python train.py --arch="vit" --norm_position="pre" --hidden_act="gelu" --mlp_ratio=4 --qk_norm=false --max_precond_dim=1024 --one_sided=false --adamw_lr_other_params=0.0029 --adaptive_grad_clip=0.1 --l1_shrink=0.003
Rows from block 5, named by matrix and row number. Rows with one number belong to one attention dimension. Each number is 128 + 24 x the weight over its row's rms, rounded and kept within 0 to 255. All counts start at 0. Numbers have three digits each. After the name is the row's rms in percent of the matrix's.
# v: attention value (model.blocks.5.attn.v.weight, 384x384), inputs 330-383
# proj: attention output (model.blocks.5.attn.proj.weight, 384x384, transposed), outputs 330-383
v.45 127:170101133078114165135139129121132141093097124149143150155136122168163100179127104116114125128087175155145098122106111145146134135132107149131111100085060131124146
proj.45 121:089131137141127082122129127115129118109166133096110135128116124138148137075118107129114142144143135057163180108136050106131119115113165058086144156133133139113125
v.46 136:123131084114068143118093130150149126187129123143133107137118156132161128154116156170115140134143105149116140161111116101127170156115086105092136133155151157103120
proj.46 128:140094103156142128085092135124138133157143190152125102126131151130108112106125118127113148111122153149145115120119129036134116144082123124113111057096124092083117
v.47 136:152131098126097093115133138117118124138162149145125124157152116124096127117142111144110147121111180112147148143130112079126128143130142163102138093083123068106136
proj.47 124:136149121130128136127150128113175137123107085109120098085113141108107130106138165130104144133102133131118134123128143122146076111123122127163129121143145142129131
v.48 114:112158116122125117148119084140109160051075118115118089144130120082126138129121117079121100144157133099153108154166148118129110131122163098184110130115130124143164
proj.48 120:095120126121151141148125069118097091133117131122132130115142134139128116120125083139138131083108180131112127149069172116153098126130146126152126107072141123183132
v.49 126:126111158124147143142110063154104123155138158142107093106065105088145117144131123158160175132116121094102124145146148075097128145123168114129142133131183135151129
proj.49 121:123120127142112132104104110143127130141115128077133157142143130109085138091080180128118130136129166121105083116105147142109117101162117154155110143046083109100130
v.50 124:139089149086116140132144083111137122110130137115151168143091144133117097144138110118129141080098132137123114113132148152134139120155131168125155092084097137106145
proj.50 118:118141168146155178130115163103031116098154135137136122129134089136114116133140107126133121170183163082156209160117047127136107086123123098128134090124163090155112
v.51 156:166141143084116136133169135149128139125126098129112160137146157121113115158137130137094146109134145197119109095116106131130134118118142126133139155175153156170163
proj.51 141:117126103116125122106127111122103144152165178167175148136115115131133094149128079132097132159138100067121140143130066162074147178175158125097105131120172086155129
v.52 106:138078137144141154122150149169163094115169103021094114125154116151122105114128122101100176120116103145124160151120134137113140129117114106127156118106101135137147
proj.52 105:121123132113133101101100121134141137174117156188148119137132138140181135137166101123132113124151157147099124184149068132113187125132161139136131111165161147119126
v.53 099:120124152158119124155131121129104084136128118159154162123124140105126124117137147144102123144183139182103142140133132161126128114106115150140144107115137142193128
proj.53 097:127143108113079164088092155132119139119087111125161119112125101139130147145145077097111103160121139131135112095156080140103144127177100141109095135159128099129177
v.54 121:136098154100130128114116102141112077109137147123131122124110084112132094134158127124138159136109133111127119144140118113118133128164151116122065111123140128099177
proj.54 116:157123159125160166137117121133084075112122107143134144129122127150131133131112131111132072130141119110136136162120132072090161114165168096155129128169138143140121
v.55 111:142107152123133133129159149168120159106159139129129143108141111137133117173212124073131123115117147141171137130128106165119084083127180118102121134164110147146151
proj.55 107:166212140109121087112077125102117065145173117127127137127121105133147113108129135109134178156152118057160148096144082136112093118139143091106127171146179127147162
v.56 114:112162156126137116125127088138143112128124124141146154126081153149150134158141159106092112132067102117105138117084126124155144135149126098153149111152172128135144
proj.56 116:101110118142123111161143115118115133089146119131108132164138116175112143157132148096142118117154106143101161113132129130108176162120153091136161129132078108117134
v.57 132:119096127157154094124140207127105110164146097150127133112128144161096147094117139131111129131124153099117127128086081167107154090132147138129117155128127149126130
proj.57 130:143195150122110088120150117138183126162125164125107123149094141172122130151146130125077138120135093131108106124158088144092128146128130119127131169116108113108134
v.58 118:091128119141142127128170158133114110176134125072120128099103127103158121140135142177135108109098149163141123150097148142102115134123124102145149124168184156144129
proj.58 119:112135124076109081105105121118111164134130112147078142144137127133154111115139113091066114127138110107117120119109157171120155161153108123186128121116113104073148
v.59 124:115121162100206114115119156147146122087107067093167118159125099128107150122127168117105111080130111125160153093150148153125140092093132106133130126137112141072130
proj.59 116:129127142076125104115127115115111110113185105127106143155101122128144141139145107082141137139143166132128120161127128102080117160188123162156179118118148120161145
v.60 122:105102144113062135118127094142119126156113141115124074134115106153126120135112141113139174192113166112182175091163124146147133146109082146120130137138132126132127
proj.60 120:124136117109107149121121145123104131113114155127098131126088138131195123117154091125142142136131121105110145149093116110112074136173143169132147095133144127119139
v.61 112:079131133081145186164138078145193161049130152131126115115084114164108115148135105121109128125134092096133140108139111123147150106111141126114134140104123147124148
proj.61 109:115090141144164134121136128080140108111153162131127130118162134142170111090115108138169119148114144137110152138094145105136152156106136143157126103161116137180107
v.62 131:133116145110136112164164093207141145123117153128117110128127124111120120165145139095011139177134164149128133123126139164092153124072143132141119151146126131143146
proj.62 128:159140093113109136156119145122105113138145166135147134122124173114130087102135120145163152105123178148148158106108097113121119106129053143123126118139123106169119
v.63 122:107114121087137140111131119141138106098156130164094133176086095103109124107136128105212121124094129128110124117141141179149135128119126161167161142107124133125150
proj.63 122:121195143156131100138146122111144146100124112116188164149127121093125139140131117108123123116152122120113127138117140179131185169140112155128123193135145168159112
v.64 099:123141145188140155113118145137140089116132128153130183104156087099146145163130104153110161163089122087095135145122084101158117076108128120126106130158132156111109
proj.64 093:126091127107131128141113119154081159135140094137109126114126098094126093145117175163137146104117146138148163156130142145121129138147108161109154180155030128159129
v.65 093:115109117121106159135149170144144128174084097147135101156134139144148133126134095144160141094093160092146130158153137150145061112149070149161121148143116158086128
proj.65 094:153099095127124171110115167165150145094134155144103132079171124119120096104175088109151137123131167068118157132122105104109177158128104134144153124092103104125119
v.66 089:095143112129095140187117106138103074081148115133125125078165125108121143168119133118089143134156146076099083128123117155097137184112122118144125093172150102155130
proj.66 086:156127136133102096123098141130120160140122102173156142131150132132171101129101081126168133109128129127128181093176134123132109074134134144098128125105147116117137
v.67 097:131132144138116127126099095100098122135104128163110080133072123122124143109137108127108131134121156122124162145120121137119074124117112149134096095152147137099137
proj.67 095:201106109118108113102158169116108123121132176132109131091114147114112087131138135161134133098120161149167145127116129119127109103129135111116125123125142097111139
v.68 105:127130122141157139133144099145136126127120122120128097124103092116164103109133129119146161111133119121117125129143126145126074141146092116126140109130153143146125
proj.68 112:139129159116113172116143135150115116065158142162134165143111131166125121112126128143128133088125133127087202110124111121143138164168130124112161123114127143172085
v.69 093:143099137155081140097188169154144130119133115134102142203128133126136107117159093140115125116137101097165113126118109106125102137137134121099126108151110134060100
proj.69 090:123056130117170085140124144121111129089140112145133112142095119173118119141125133167095152140130136100132105148105109128136128087126111122153130129130127119143143
v.70 090:110119125098111092170147109150137135144147100176101103153104135135162135117147075109128145147145154137151159128116130156112102144112125100117165184123132111148154
proj.70 095:156167124113172156165150160164099107123111148121148137101121134110184101097122130087176129123099094124148153116119138117161105129191128130085128087097171113131124
v.71 093:130140126117104108106134131082131129134123159144121156138151148131139210142109119110108111147162099104122114129098126122142156097123114090113134137070110066171117
proj.71 097:188150112150138167162103116130167112159143113112112144158207082125104125144132157113114119137113143136102126113145094112131162182118180137094169155183131127138132
v.72 103:155153118167146137129145159127082119126129127127119123106104123145147113147100138115153162153133125126153102139137093091157141106127155108166138148130149109146070
proj.72 102:157127117150121099130129126135142164088107121125139148109127089086141124155105169135167117136114162117103126147148106130109136165107123127118145128125152134145133
v.73 083:073132147104141147154154111127089134129130110130098139132128150056109097120129125139148146162110083097126113118126099136089126173141107148109165129094136095164074
proj.73 081:136118139137168140118091125104129132147130133167088139131103125116117154172128137076083138148129135153151191126133127148162094136155128094129153110133109169194122
v.74 100:111135157118109096113169092095125142124123148136136122133101136126130171113150130103167132144140118195133117127099163141187151092142122125151145090124140123108109
proj.74 103:145119134093108114179139141116149118098130128111096100109145150112146155169140118136083128142147136138106128121139135151130087112107144108127140142131126165121118
v.75 084:156093111111083131122129126114162103099103136115124134143117169129132113149134158102129183156128142179129135112123169124171126180126143138145121125158169126115114
proj.75 088:160162151143120087111128122192083145118129148136119161136152142101174084132152153158143128117080101135127092145128133101096101132162140126103115144125121117154154
v.76 094:105135162133131138114175128119130123130138112134113103151103148140120108196069129145153144146078125129145161108106131124143154110088130151118134082127114098124103
proj.76 090:102161084127124139115131094159157126107134106110085155144131164100109103118130134127076144127130132154110106149129079110161095120190135139152125144140155108126139
v.77 087:138127119164112125131128120143134122176126089090127126126136153149157116136115142145137115120132118105156087145131139129172062126098177135128145112167120147105147
proj.77 086:152070171116128134151119115118128094154150156168127153116137134129198137140126126104110145141119142146102134114146123144045128098141112165119131164124119074123150
v.78 117:118128114106140128132089101147150135188082118129147118128107130151125147138126125115180147127142136146145086125073182146110045126108150153127142152153136132065141
proj.78 116:115133185138108124130155121125133144056149141166135152129114111133121128082115098143079133115103145094115103094131128136145135106118114134128079152064115134136163
v.79 092:125115115131102149112132178126088095123142103147118104117129091186147131117097126120082143121100132126102144096090144125122133184138127153132178116101128143136127
proj.79 092:160149093113135092107112066127096114130118110130147128187145130160118150144127106174079111172132123127116117127109154090140127108143146141130142144125148139089152
v.80 095:096147149168089157131146069123091126151117146164140104143127145138140106171151090133135114165123140154115126119123124147175120112120147122101118111129141104151102
proj.80 102:122082124113132137096136145142152080101170178151134158115132129129145151147116161141173128111138136101097150138151073167117144155158141156113140142121131166120110
v.81 090:147104128186147128145130101151098119108112105150174106166106145115128119140145122130091118171146125148114116130125105131132111065149115173097151150170122192114143
proj.81 093:100109175128143130133161145136148150102137140118118132136162116193110167094112129147143115129099182086190147123128141124159110177091161102127171124134129111159111
v.82 100:150165150126123087128137088115114138111165100140112129130125127136120118135179120164129138094156089121104102134082110129166185096133105144135148132125107105064136
proj.82 105:114164132129124163126117149129134163150112156124091152120140157121131147099119142146128107164099101085111152145112155209130110092143125165126112152107139153122141
v.83 090:165139108114134107107138122091165144088162150134127150093143160109150118115115121095204095119125123161127099117134117135137136152141093141142128124109131140123133
proj.83 092:123120119114110119109151046084094085070139138144120118155184131138115108129132134161132111156124124145130095083125069117130136118120119103146102145100155087165144
v.84 099:114139137123154140132107089125116085128134188094110139142112149161119134163118144133160141123099105109135142149115113086090124146133155151167128151135140135107123
proj.84 105:167122173116118128158135144152123176129084119099147128068130125116119155116134175099124131146096119128148122134119169163120177101168105131131092137157109117140140
v.85 101:098143151147128144105122081145149097155141159114097155139141161155107146138105151116129140106118131148102170151122108109125149150105070120126151143130130121101148
proj.85 097:088138135089121118135148098165092132130132069140106079107121131191136128150102125125125125150187122124133148117120124145155137091100128057115100137129131143127152
v.86 090:109144162115092172104126129125078125111092134107130119128139126121136108124089138146115119096136115138136055143131134121129070133088141120137144176200136130127110
proj.86 092:099119141115123127120158160098089090158131132152152102110174164129126120078147107132108160125169169126126114134128126133141109092110121094137115151133134137115113
v.87 091:100102124152124164119119176124149131107135123151105194128124115126128148088100118109144128141096114128189114141115039084123155172111136136156106137121131090154096
proj.87 090:116178116083096139116127056137085156137116098114108128139124127115130155122117121112091108139136140131105156137146154087131179147148119152106144139106115115114125
v.88 099:149175135157133164107129134174128148120092143112128154136154204131130114150113140113090164137100145156081099126174082078118106129123183100107128114116130128149124
proj.88 100:056084083149120148155136137128129144137105059167127170108125148123104173126115124119166116086164112151152164181125127134137128150124126117161111123125119162135123
v.89 097:185124126095133133137131210129143083129118121121130153123128122115110174160091121130117136129115117151134124126120100129117135132137137112157099145111128147146147
proj.89 102:130134125195136098120174073146112141109137130158112090151166106137104122149132179110126114117121114112129121131127105126154186193109136130094166141106131118103149
v.90 097:148134114113133120110136130166152118116125123125119133161145079156094155128121107130087107105127126119115127147157110110128122115138170134126134137147082103166153
proj.90 101:106116164124099096146139149127123146130099092139179113104125133155120100138129189108157111115161194153113057129118135162084166133087105145139162139148086118123154
v.91 105:138156127142131114149129176094155121141131122127119133115107157193137138190101081103129162156167131109148109129076137152130142133075114141140129119102130133149140
proj.91 105:122129089126140143088132111153101131129144141160122155170112148122126126132120161150114182134110110128130161128171112107089126129166128169151134139117108121105131
v.92 097:150132130136138112127140147126155138149132127156118144123126139153129153097147126131129127130142153138128150098115119127135108116114158133132136141134026140147159
proj.92 097:129105096128117144126088121086143148098111087150127119114099141161133125117147101137074142149124118098110117147137102140217114115156143139129120121091114115140129
v.93 106:145142105132120119132115115215144106178155131187071091126190101121141154081109137155099076127115130155096128122138145153150125114155123080139128134191165122102177
proj.93 101:125154116138132162116128141083063121065125125122109106093103147155157129075094133112150118135139102129140107101119116055113126125100149149095143149137140123146161
v.94 107:120119128108162121138148081136120113140122143099151112111130107184156103091150164126087147129135149127139100159155136162114136113098138125178139152142130149144145
proj.94 105:111193125139094132157132118138112128109132147177101163118133128114126180109152090126171075103120132173113113109119118143123090158128118150108132141132139118127150
v.95 102:150115137126065113081123130137103148118144110135146127102135134125141088117135106096140132138115109126160140097111113131175105102099157146134084144105127128123127
proj.95 094:111148100087121114091115125127135127126158170125115074127118147111128078136130134173118091177091114142084126132117156128114117171094130123117149127128126151133133
v.96 092:088134124145123145174146112157164129087133093128154152134168148156125135114130158185110143134149110084145105089150174142145154171135144159136139141125160158132157
proj.96 094:104119131104123098192147127123111106150125125110111079114106117127140171119127108084140140162099144128107098171110155133130145090143152157145133140140140144148128
v.97 096:071153137118127094096132120118121127128102158158126147099169137169089171192123124096101139155090193146112145115139159103132111109142167136155127154106133148143107
proj.97 098:110095119151081150085100141142122101147146104085128135152115130155157107167104124133200119142150113123123141156122153178123138102094112153111148111132137151139132
v.98 095:118151129119152136127120177121101196142134154197135158137124112103119152123112117160135131177129158143124125126138128107110125144116142124105159159186103147129102
proj.98 099:186130089137120122082128160104116121122123085105084129111106161132138122089117096159146114136151147096129122134116149097112103111122114125138097133118123105129116
v.99 098:145115125105142138145163127097160124118120142140132124159043111027130103086107121161159151125077110151140152127130125135119149143114129137111114126136119121119096
proj.99 099:127106140165179133132129137144096174181108130118127083118122086122111145111134088114155138122139108137118132131126135130111114130131107117119126158125140154143111
v.100 097:186158145146160143116174128126142073130135121151156179150084100127120159143104131092147116120176116109165129103143124112135109128145141142119139127109132108111131
proj.100 094:110138104116139145137125140148131146107149132173157146123111156134108141129135073122164123094114083125107150097138147149155106126129142127113138121106137122108132
v.101 094:105126128140149094165128107128136140022108119115142128131142173150109113107115136110137122118128129142124101098127142127128089136084101137140156085141119124127134
proj.101 099:101119138142116101081147123138114113179131130095131129122149110112152172157124126142132118124168120158121077182123136134109136159136137103128153143116168106152113
v.102 094:130137158134135104132147123138147151186193162068139176128134124109132111136102166122120159122112099117146141126168098131114099126129118145131106101148117131134097
proj.102 093:126118102149133130157134111143129127119096133126129086167121115109118143082119145127150117094109122134123104128129184134157131168144138100180150173132127165127167
v.103 100:130145124128117110111148145094107106186145130110162143136125149162124127116129102124073086115131115185121147102158128129126129168122156144082108135129153129141096
proj.103 097:117106085120175144145120130124081143155121105122114111141136086087160157135100132131131160149121121097108186123110132127158162088114107122122127201162094153093113
v.104 104:123120149154122113144142135138154155083127118130156104111083148108139121111144130125154142111058133185148099159117146137134158143116121149140125119142138119141133
proj.104 101:140155164082132148181151127100116108139128155098102091130152140135121150119130065123170169131174096114090110113133159114123129148088152129098071151115142152082118
v.105 109:190146170113152134124145122100152139064113034094110100154169129117130125163150094131132109137133157135168119132147120135175188150141121141113159116113130099131084
proj.105 110:094127120096134088145117149117115119137142131100098105159088125099126122148066134130158158133180071084104142129123121129153141134052131120130155143180125094158107
v.106 091:111106133145112155127131143109120096115058142085098142181145049129118116104090164081167110122108119093137179112149135145121115104149172145105137141116122124095153
proj.106 094:139129139116132144145136093119156135154145128147083113141127111112155167128110121118099148114118089118095137107172066107106128100115090138101121156127126108117120
v.107 103:121083146124129148121106128119157132118110078205106137141125097136133123168149113139105128124147132127119116125131157056106104162162098150119137099110144138119114
proj.107 113:086127139123139106078157158119096075165133120112134129070155148099131144104141126124137145130109140126163126141147103113146124041089167129116127133126146127116166
v.108 100:138102134114136133149148125130118135144128144129111109127128133155133114142129095140136113136141080090186127151102151167147113152128111100142119152144080113121102
proj.108 097:156112087130154124122140122140140129150168144123165150140106104104120145123115103148094154133144120107130131109125130118106105120144128126153084146140151169100117
v.109 092:131147134159133128129125143149135105142127145137124093136138138132115133133164139096069140115132091136121154113094096117139177121135110126107091135136166123132126
proj.109 090:122126126145142122128091107121120124150137125091154121166129159129159116113115129111152115096142119168081116119104173129104149142168115113125147112146144183105159
v.110 098:138102127139147096114110107118161116118181116128161121177156126137143135147094088120098141147157141105090135132123133119124105142157107135100155112134133108072186
proj.110 107:121142124130127107148055093152083133115098097122151139135128138140121056096121150117110067126117127146126111132098141155146160119102114224075144122129133131105069
v.111 098:087120118125183163151116101134115132067116113121160159142132096107138121149161132129110142155120136124133089128146123122140121124164139137126129158168117119127118
proj.111 098:119131126165151190124129149101158161155128082087159141114140125094130146156116130128124153149103169141122138127142124125136145109107098146142141136131183117131103
v.112 094:051098108105137117147139133151099155146146141163120112113127095058115140117116107108118113132117156168141146136201173097156143129130171133125122114146114086132128
proj.112 099:174104097148152152086118136104104122132151139107142134108115125131122163127130159164157142091128162109145113122100151080105149104114123120102105124131124172107144
v.113 095:126116135046128127120101143120123154135160140126144142143133090109139123109167136138159152092140161124117101107133165140095147142115093073121151140122106128147085
proj.113 097:117149119120081127138109132144128152115099133139113155141127127071099090115115157125116152085121141157094173139120164157181093148101163084159099127140135124119116
v.114 094:181127116089144136128124132127174114095153064124118117125105112124133115138159102085103127153096118116199131117138097163144130157156126127129129124116128134157136
proj.114 094:122122114099111112131139130160124116117119134156163138135173172092144095138133155121127140129151126100124142176134102140130108083114084170136122102130133072191138
v.115 087:064143116135138173123130158146144173161130157145107140108166146135114096112116147150155110132115149133107137171178132141147086113147166135119100095133162139144120
proj.115 088:164108127086112123144102086153138112110126113125156127122092123132137135126144106150137146128156109141141112103075167132078089138141093117142118126131099130114081
v.116 089:157137137127131111151125118113136129146097136121100117121133145104127161068093178162134111146092163121146146102112188128164068139156141170130122125123142117122144
proj.116 090:096067144123156138140147153104092123130146132112113152099119118141116134152161158119145147132153139123146117123127145160088131153098080136133134126107154183131141
v.117 102:108113126184145150150130184130152120166106147126142124126116133121129064189107161106112116133117114092144135136116152114110063135142143152172103113087122102123090
proj.117 104:113105124149137115149154145128106095129113169125140107136134125138121143092133128146155146132129113103119081128109092142156111170136130104121130133127179179125097
v.118 096:123099127116164134131157126140120102085063141114144100135082093146118105123145128104131122183102119103112161163122121114128168154154152128126183102121144116095115
proj.118 098:124113139156162128179142101117140152135123118112135143129140138127144119167160109096137103176116093121138158075149148070100114084105152088116131117140136140153159
v.119 103:129110146105129100106105108151111151145125097164123075126123145131139158156075087097108133161067132047121141157124129140133126106135130112100111083117112089150152
proj.119 105:127107117130129084136145109136137164105171189131154183136125156131160128103125130135139093138161125168119127163131160104127125141171135142115161147123132109121088
v.120 096:131127126163155110086092094114122124091109111131145134132111156118137112103093122116121109143147103113104124117099106140138150110127145103132123065120123123132122
proj.120 098:127122102150106129081111121138164123127121097069154147116088145125125148148142127092108105072146129187112098125107138130133113129122139184089126140103205097103128
v.121 092:119134175130128155132101134117148143116131114060157136145140157131128086105114142158104143122128115114147151142139092149134102099100123181113106103106105116153121
proj.121 094:147111121189117145136101091121108083130120149134110199136129134103072146130096142179146105133137134124067137127091153156151128127121150083128119145122109117177045
v.122 097:085098129160143154149112097129095078143123122177133145128174130162122115150143142144091131120115104122134104097076123123160167093086088145122127123135129113145127
proj.122 100:131118125148101147110093158130135089158137130106142128135130151082128085144141133142122140127134128169152139141083142118124124144148145094139124107128131123126153
v.123 093:152135124156113124141128156145140162081129131090124120186121129164127098129156138122127145131087084136124119130164156134109181147134200124143122124139135149132121
proj.123 100:103139141124122058124115133133103134163141129125125105077148117110104137131143138132176148137153120120132131143132104073166103086137135183112133125136126148111151
v.124 097:138130111131120133128115144124093137135126137143148144179121143137143076092064113124100125114150053126084110123118153152126148105133128143141083118134159186163116
proj.124 091:155130157137106100128128119108126126113140129111063102124121127126171156142105094133095132143101136128070083156119109134128131125163126109124118128117106175135128
v.125 094:121130090122087121123181131104119077146169112133130109122127105102062142100139128161171128134127115135149134133111120094131210110148158111121151108154153083165131
proj.125 093:119143133103127119128111147110127158053210129160157089129074149149151165119134127105125119164161140102133109101129142178164117133134120180111144089125085154104150
v.126 084:140131137116108180137123149121133127159117148132128136198101113127130157132096117108158118141151108097124134203125145099093145146130127127126128136121119089129097
proj.126 087:172149128171118128113102114108096168140125128099068106123159194134091130097138170130142090142132123159089096079124132152141095151127164110126128129205104124118166
v.127 096:164143155155129112119183152149112135141104212184141118134188138170116124112125164077117132144145137131126147095150130130159146147138128148134135104103155114142128
proj.127 094:129089116149096124101131137112129093098183069134111115162139187181110120124142131138156104136155139108128130074096127136090142127097113110099134118143113126129172
v.128 124:114098116186132126175110122106141167125098134142169168145144134133129144156160123119117155128125164139122093198094113108118133111129116108128143130125096096134132
proj.128 111:088116152151128165121125172107160147142091129137130079118131157094114131132120136117105152117140158148109125086137128131119128113098122138114154123118121138092119
v.129 101:104126121131104148137122151121110095098145141130167163108109115128133119167147115146163107130139129097132129126096124061158113136108112121159133113122165098141146
proj.129 099:123128140147121126123150090128125127165119123131092101135120127104164083130114157116151157158137130128122131119169139150167132091138118188066130153120078138087114
v.130 109:118087122097122135137073139134160102101137116121113159164148133167143173125146150150146169130179129142114130149082127141142080081188129125137145093162128192069143
proj.130 106:116129139138132161104151160148073088149110134116111137152102098112131157119108147151094118125113184167123113110132121128149131136142133144098119141123138127146143
v.131 109:119191120103073126134144123133132090123157183155122189105102116135168130108105130133138121150131158144130095139129150092127159111131129189131125082132141139113096
proj.131 109:124092172140121131121107128143137108126123134136116146099103088126102165144111123078110152085112123152125104119110139151126155115134125124136128155139128084146195
v.132 091:163127048167151127139118124115114162129134145128128096152175134134067126122156127094114097089104125124170124091140130099159141142123092124124135108119103119123146
proj.132 092:135128111137107155118104137042157095079134087183090149158104145129109102123120149132176100117170123085107122151107155128117125108090138092183141152140134109128138
v.133 104:156175109148138135098135128164102113120095104155138150141143131150134118128144089129159142143125156168127090152124133138128132139113129120155127151114142144138127
proj.133 094:097101168128142131102164148147142112142121121100109145134192098108151159093143129136137147139138116136130122122143167117154121118141110143147140123132124131102144
v.134 100:097124145126115083115110124063075046131094139126103128092129116124117175121125124111128131152133101124117136118127155099114149117139132150118128158164127122093084
proj.134 098:160100114099120131111122161119109152120164134123137148085125100143112169155121121191089158100115126135145128162124144124134147102126103079108154118131115146118177
v.135 098:124121100095113106128150102088165133147170126117117132105125156109112141137117105106141108151128147134172111149111135162147185124126143139123104138129149122141149
proj.135 099:085140154104160152117124129079126109095130132111130138090128091113114097149155126150165078123115159144117147140124138098089148134116154114143092136191131126119080
v.136 100:141079128128129112103143099099144133120092105117127155124097115116174142136114074128141130074110113128149122121110178145135110134069136125137163138130095140105129
proj.136 100:113157122160112147090114115147128118122136160100140101155179144151157131149166139147145137116177165117103169068112106130154159153114174135118136109166141121130108
v.137 093:156128132135149123064146118117083169128128182109113110103106156120170077113107140155113146115086090094107137117104139139149158112132136103132083145090086127124094
proj.137 087:120127161105146138126122143074140100167106094106137143121167108100098167139130128099090122149122167126138131119151152101128131165137105154156132150152125139124186
v.138 113:143124160092141119148119161115089118109102124145153155158129138112103128163124146127112080117212119126134096117164114124134161069143128159127122133150127150090106
proj.138 116:142125144143116149160151104145126110151134115093173065110126118122113114177141076140144140126107175120109154136188111133136091127103113144137123141128114121147125
v.139 092:163130166113156113190101138099122132126142128138131138129134164124140164114116165129120192115145120102104124120157115153158113129157148115130103182126122102123125
proj.139 093:142123134103144128179111125133109117120132140141181136134089111139121110146138153117168135126098165155139174120142114148104123134105101110111140111100148151130083
v.140 103:138091129178106126144108126114132153141164126179136157133111160144105126148157055109184155118120126105100119108096146109118131126116112129106125146102105139159109
proj.140 101:118118133165108141109149118126144096158108124149113076124149125086148165102111144079073166121120138119175105120167088119122111107076104088121134109119128123096120
v.141 102:150134123138148139140138109152147125146148106112132169128135130128097164113093132099095100098129144142141160119171110055109091168097077112154135138187113109070129
proj.141 105:132106147110166081109114128117120180155078153168126171106141126111135137088148154126108150122134123128141136144099116170122088155138154120100133100085128165157131
v.142 099:118081171152131161132192136130118127123051126104143156141125103134133114061129152076151143110152082184117124139160115128158114131154110129124131145129113146115126
proj.142 102:133126128059139144087145099107124127100152129123131122111135145150117114149160107152082101112170136086141150100163071117155112125123134120162096093120129145149147
v.143 089:151126118156132120124102095068093089127079132140171092147127159124127104169136107065118140126131160145169109129134119128129122120098079128128132128154146123109118
proj.143 092:127149147143126124121165109143126151116132131160128093142140141113135139074106092066118128059090062102106094099169120146134135142127156128098171122110120143116180
v.144 106:153157155137136145111090102130137149148135151135121125164144122098134131092156099122111154115086131112129128084100115155127200144107091136105149093128114146140128
proj.144 093:122124154112122075128089136119133159107129099069111124163152135128121120201115102122136155112138117112122143142105143105070117135124115133142086137130128100107125
v.145 105:126184118154137119129129185150178139168160188094141170145122114106091097091167140164116129109126131133145135127154118086143155138139121126143129078091089138147132
proj.145 104:142122144147125119153117150120236127106117068175134145129126149152139108217084161101115158129125148130127119116142071156086116133101085121169080139122137116134131
v.146 106:184122177094116145128179138116112132143146160125114161108152147102131128120115116131125143118139100154147137105190105170130127125078078092092144111162090143122136
proj.146 113:104190120127099126159109120125157137173129112104135124142131146108088126089113083147157102112107141078134131130140142121134132196138167140175067124108176133147142
v.147 095:139117118112144156143139140082153151146157105106130136082117134118129090157101158125126095128139163134150174165087127148115118127119179110116151148151125129135092
proj.147 092:137094092168084128130148143123106146122160128124165133179134105171158140104127086135168128165124164148115129110159096142110103105102115120140119119101112167126126
v.148 099:108138138117157130133128132149119120115133095115134068129082124122149144133142127143129133122095132144117113147121142109095092130119109095109109094139128124143145
proj.148 099:152076131100137135070131138140103111130079142105160163185104143092135111141101166132093130125128129175151115120161132151151077162183120135146187101139112102142100
v.149 100:127107114175101129073147100128128044132137097101128089122102134153117144144120132126086143128118134116119093156089149116114119147128101109138140128148122155165104
proj.149 093:078153111116129128141109111087112128103127129126154133166123150146174137137132124130129134123139114113130129126147107165121121118151146107127127119099122148139158
v.150 113:135121146073135100080100139116126120145138123069115111108128109102139121099095139112203153123085115119119161139112136167127122168091123177058129150116143126143110
proj.150 112:131217119124102110121112108141138107135138159131140090130135133156112162131137138100141106152096107166094155158146098129110137124098170131149135152153099107133158
v.151 106:115202112074097156139087124136128123180128119085104128116065147136133136101128068088157106121144139118120121175102133109091089121125173134182151102076125161116115
proj.151 104:113082118165132146119141162112142105054139166140095092115119130101131133143115116117089107114081111102122133127139112149100130172148133111049055163123171152164134
v.152 096:116065157126129146149169164132116124130114138190127082127140054119128136095172111166132111102156110124110108131178130109082120177120140102127177136091140113098146
proj.152 095:124175079150098133169118105153125126143122140160091133116146160120143124120143102129121117120126143138133154136112151111107144149139116140143144103103128144173126
v.153 098:136122074118144136135148129110178153099129103131114129155115069176131164154146112130165123193106151183141119105130149099166134131154115099101125109113127121109164
proj.153 102:142115146096158136079131121131138107138146142130191102084163157157126086073136169142108134148098112156091113139130136162172133167121142138131140096144129135104150
v.154 099:072100159102141138122071107079168095158123162114120177097096161145125100103138126156148131126129125210136185147150125131158114147149128127126120149138133127128088
proj.154 087:146143130115168154160160140162136156134114159113110138116128126130160176157119111127137134120104147102121102136120130131163088147075132129142071160131181138161137
v.155 103:126161085116086165118169131138107098095136150106113167126097145110140120161106113089101123125116135125092137132143143128150116129160121144106130114128107129140167
proj.155 097:123166138134063134136187120115150120122157096134127153113093135113122122133114148137130120123129156127134133104125133126153073111113153159162113121124118111126120
v.156 090:152158165118090169115129142131111138136104110120117142130128147131144146141113149093137096106141106090129143112142122149106131129119209172087086138140093136106133
proj.156 085:141115089148112116127077123137126128099134128149137132137113123161084087126107111138121119126120162133118155132123125103126163128173099088118134089114134136121127